config.yaml
orthogonalizer: "polar_express"
batch_size: 96
adamw_weight_decay_other_params: 0
Rows from block 3 of the discriminator of a small GAN, named by matrix and row number. Rows with one number belong to one channel. Each number is 128 + 32 x the weight over its row's rms, rounded and kept within 0 to 255. All counts start at 0.
Before each channel's rows are labels from the 100 images, of 14976, where the channel reaches its highest value: "strongest on" is what is common among them. Only what is clearly more common there than usual is listed. The data: scattered letters and digits in many colours. In brackets: how many of the 100, against the usual share in percent.
# convs0: first 3x3 conv (discriminator.blocks.3.convs.0.weight, 128x128x3x3, each kernel summed), inputs 0-127
# convs1: second 3x3 conv (discriminator.blocks.3.convs.1.weight, 128x128x3x3, transposed, each kernel summed), outputs 0-127

strongest on: white (87 vs 19.4); pink (51 vs 19.7)
convs0.120 [ 53  91 102 127 129  91 136 104 150  95 145 103 106  99 127 114 128 117  88 151 194 106 138  94 124 128  96 155 159  67 193 111 118 120 139 116 140 167 160 166  80 125  87 130 163  76 109 147  86 115 170 156  45  66 110 127 141 171 168 120 116 102 156 168  96 113 106 167 143 124 147 107 106 130  69  91 153 112  95 125 114 181 124 125 215 127 167 165 123 133 123 132 125  49  85 155 115 145 114 124 167 200 128 111 146  82 143 147 122  58 125 127  74 118 138 139 140  91 149 136 124 115 156 168 145 118 195 143]
convs1.120 [150  76  92  93 155  79 118 123 137 141 190 145 156 123  84  77 155 104 210 149  89  89 121 178 120 141  97  95 192 144 136 164 117 132 128  79  90 153 108  94 121  98 178 186 168 128 139  89 133  97 113 124 112 134 119 109  95 150 121 112  98 161 129 134 148 158 142 148 126 165 104 142 114 126 147 114 125 138 120 136 134  96 137 148  30 130 127  66 130 102 127 101 108 109 131 159  68 124 114 101 135 156 132 146 164 145  52 148 156 117 131 139 139 239 128  89 111 142 106 117 136 130 125  26 141 195 142 128]

strongest on: yellow (100 vs 19.5)
convs0.94 [225 117 165 128 139 143 113 157 148 144 129  86 137 134  37 140 173 133 130 158  89 123  63 113 117 102  64 118 157 132 145 104 124 149 130 107 147 104 128  83 128 135  98 153 142 107 155 137 101 138 144  92 109 157 131 127  89 131  70  71 136  67 114 129 114 114 131 159  72 190 136 102 117 115  89 139 113 108 105 121 128  51 161 109  64 132 104 136 176 100 138 164 144  85 147 119 177 139 150 169 187 117  78 107 125  91  52 121 115 156 124  79 144 141 112 131 126  84 137 135  72 101 113  45 111 166 113 109]
convs1.94 [133 176 130 100 122 114 109 154   0 145 125 124 133 129 129 137 142 178 161 115 166 121  83 136 144 140 147 114 107  88 132 103 116 137 121 121 129 121 116 135 148 123  89 141 131 148   0  94 132 104 141 139 165 164 144 138 137 159  86 153 149 137 126  99 162 109 123 143 130  45  87 123 154  76 127 152 144 125 144 113 100 167 137 148 210  90 144 146 126 137 120 110 137 134 126 142 205 109 157 129 121 145 132 178 127 140 205 132 118 123 122 144  71 224 106 148 148 149 147 138 152 153 151 168 178 153 150 115]

strongest on: white (65 vs 19.4); pink (56 vs 19.7)
convs0.60 [ 41 167  77 144 102 130 104 156 191 143 124 156 128  40 116  70 137 121  87 102 244 119 127 115 118 154 163  96 149  80 177 147 119 176 136 156 157  99 106 198 147 162 104 138 157 106 150 138 131  93 114 106  80 126  93 134 148 119 182 106 117 172 163 106 114 166 114 137 133 106 148 137 146 142 175 148 138  96 179 128 137  91 132 186 152 118 172  92 134 106 126 110 148 126 120 141 128  98  81 116 118 140 182 139 147 130 131 135 133 135 102 128 101 143 110 130 180 133 110 113 130 104  88 236 130 167 153 110]
convs1.60 [114  52 147 124 188  40 142 166  88 132 107 172 162 109 135 160 147 120  86 145 102 161 128 173 139 137  96 136 143 133  46 149 121 139 105 134  97 128 110  92 125  84 163 187 135  94 133 122 158 125 101 136 178 115 140 135 142 147 138 177  57 122 130 130 161 165 125 128 145 185  85  88 153 150 145 166 157 134 114 116 134 149 128 190 194 140 131 125  91  95 141 149 105 109 118  92 100  68 133 135 142  77 144 142 149 141 228 152 133  93 134 110 133 146 104 119 202 134 114 138 150  75 127  41 120 119 129 137]

strongest on: white (62 vs 19.4); yellow (61 vs 19.5)
convs0.48 [214 103 169 172 111 127 123 180 132 126 144 111 134 126  84 144 122 108 161  42 120 126 127 150 138 138  61 114 167 185 154  97 142 131 138 116 116  48  96 122 102 141 119 160 139 207 156 129 135 126 140 153 106 120  77  85 121 174  69  98 136 135 116 125 113 117 115 195 158 205  98 130 165 103 144 108 105 136 128  98 144  96 133  98 127 142 132 206 183 133  76 162 135 114 110 188 160 133 186 202 188 127  87 107 137 126 106 155 114 120 134 112 151 113 132 142 116  84 147 131  94 134 129 144  71 111 111 106]
convs1.48 [156  84 136 119 145 155 125 141  69 155 139 119 139 159 110  81 150 123 167 134 181 100 122 100 177  64 155 146 154 111  93 162 147 103 121  79 108 164 161  90 140  83 118 255  88 114 105 105 124 113 137 131 159 154 148 145 139 200  99 116 117 148  95 130 135 128 145 222 132 115 166  51 125  95 126 125 114 140 118 153  89 158 151  69  94 139 125 123 136 109  86 159  72 164 110 123 117 133 148 113 120 118 141 142  83 169 217 138 133 119 143  90 161 132 111  79  86 162 137 158 104 133 156 104 141 144 120 107]

strongest on: yellow (57 vs 19.5)
convs0.86 [116 134 142 156 170  99 101 133 186 124 161 133 133 101 128  78 101 106 135 124 124 156 152 142  90  69 116 214  72  89 112 177 183  89 174 134 122 139 135 110  98 175 108 136 114 150  75 123  92 152 105 112 104 134 115 200 128 160 133 156 116 100 153 133 162  92 127 155 150 160 156 126  79 117 154  57  96 105  80 116 189 108 132  65 148 130 168  80 118 119 160 103 142 151 173 151 191 107 102 201 156 116 110 166  92  91 133 150  99 118  88 172 149 131  90 127 157  94 112  72  91  88 172 141  95 128 125 103]
convs1.86 [122 136 179 108 140  99 139 115  85 117 174 196 122 175 163 173 114  83 128 116 159 169 125 132 143 167 140 178  94  93 146  93  97 145 162 122 165 146  85 136 117 160 104 152 112 126  97 145 150 125  56  73 104 124 111 146 110 123  95  78 166 174 130 119 157 195  74 142 142 106 136 129 145  74  95 100 122 137 156 133 186 115 124  63 152  84 129 119  92 161 184 121 128 122 138  86 169 147 192 107 130 118 137  95 123 157 157 120 113 125  99 134 132 152 168 104 170  82 109 138  27  94  69 184 128  78 108 142]

strongest on: white (62 vs 19.4); pink (61 vs 19.7)
convs0.110 [130 201 107 168 104 167 175 171  72  91  46  75 131 167 145 162 142 107  98 136  68 122 119 114 160 128 160  88 101 115  85 158 116 123  82 126 148  85 146 152  73 126 177 122 145 160 108 170 134 123 134 134 125 141 150  96  49  95 139 144 169 111 163 137 110 164 110 140 138  59 159  60 194 154 200 140 153 153  87 134 133 128 158 101 116 128 145 105  61  98 100 142 102  91  59 146 128  99 114 153 135 143 171 130 111 140 125 107 110 160 199 138 137 137 124 155  92 112 152 176 138 156 125 110 158 132 140 142]
convs1.110 [145  90 163  99 145  91 130 127 188 129 104 146 133 155 115 106 136  95 117 104 115 208 102 133  92 129 171 161 150 111  80 101 169 152 125 104 145  99 164 100  78 134 175 133 157 165 137 183 130 124 138 136  54 120  98 145 122 105 120  62 194 124 141 142 171 124 220 183 107 162 169 171 124 150 163  76 144 134 162 146 152  57 143  45 153 149 134 118 137  85 119 175 138 100 166 106  83 105 132 139 157  87 141 137 110 152 103 134  99 125 131 116 138 153 120  98 119 161 122  74 120  39 120 132 142 104  88 130]

strongest on: white (88 vs 19.4); pink (44 vs 19.7); orange (41 vs 19.3)
convs0.68 [141 138 155 120 129 129 130 122 166 123 157 156 139 164 133 113 157 133 132  75  88  97  88 112  90 107  58 143  85 118 154 138 135  61 121 116  63 154  37 133 148 131 144 138 151 114 114 165 167 130 144 105 169 133 150 114 109 154 135 175 100 131 111 125 150 136 148  73 151 125 161 129 107 108 113 129 189 115 124 147  93 162 140  76  94  49 135  85 117 110  69 125 128 184 129 179  38 114 152 131 103  93 106 143 195  78 106 116 198 181  96  90 155 153 133 164 121  96  89 155 104 111 162 108 100 127  83  92]
convs1.68 [150  98 102 108 147 115 127 131 173 162 121 131 154 172 128  79 155 140 155 151 165 127  87 141 115 179 143 146 123 118 112 132 126 134 116 157 164 149 169 117 148 124 127 127  27  88 145 154 101 109 133 140 167 128 136 190 179 121 113  59 153 125 139 135 142 134  99 135 132 115 126 138 124  69 114 181  98 120 138 133 102 123 123  80 218  93 140 154 171 126 118  94 132 142 139 153 110 136 136  99 135 107 137 163 229 149 156 140 190 143 125 105 112 103 118   2  63 134 138  99 168  96  60 136 168 145 101 113]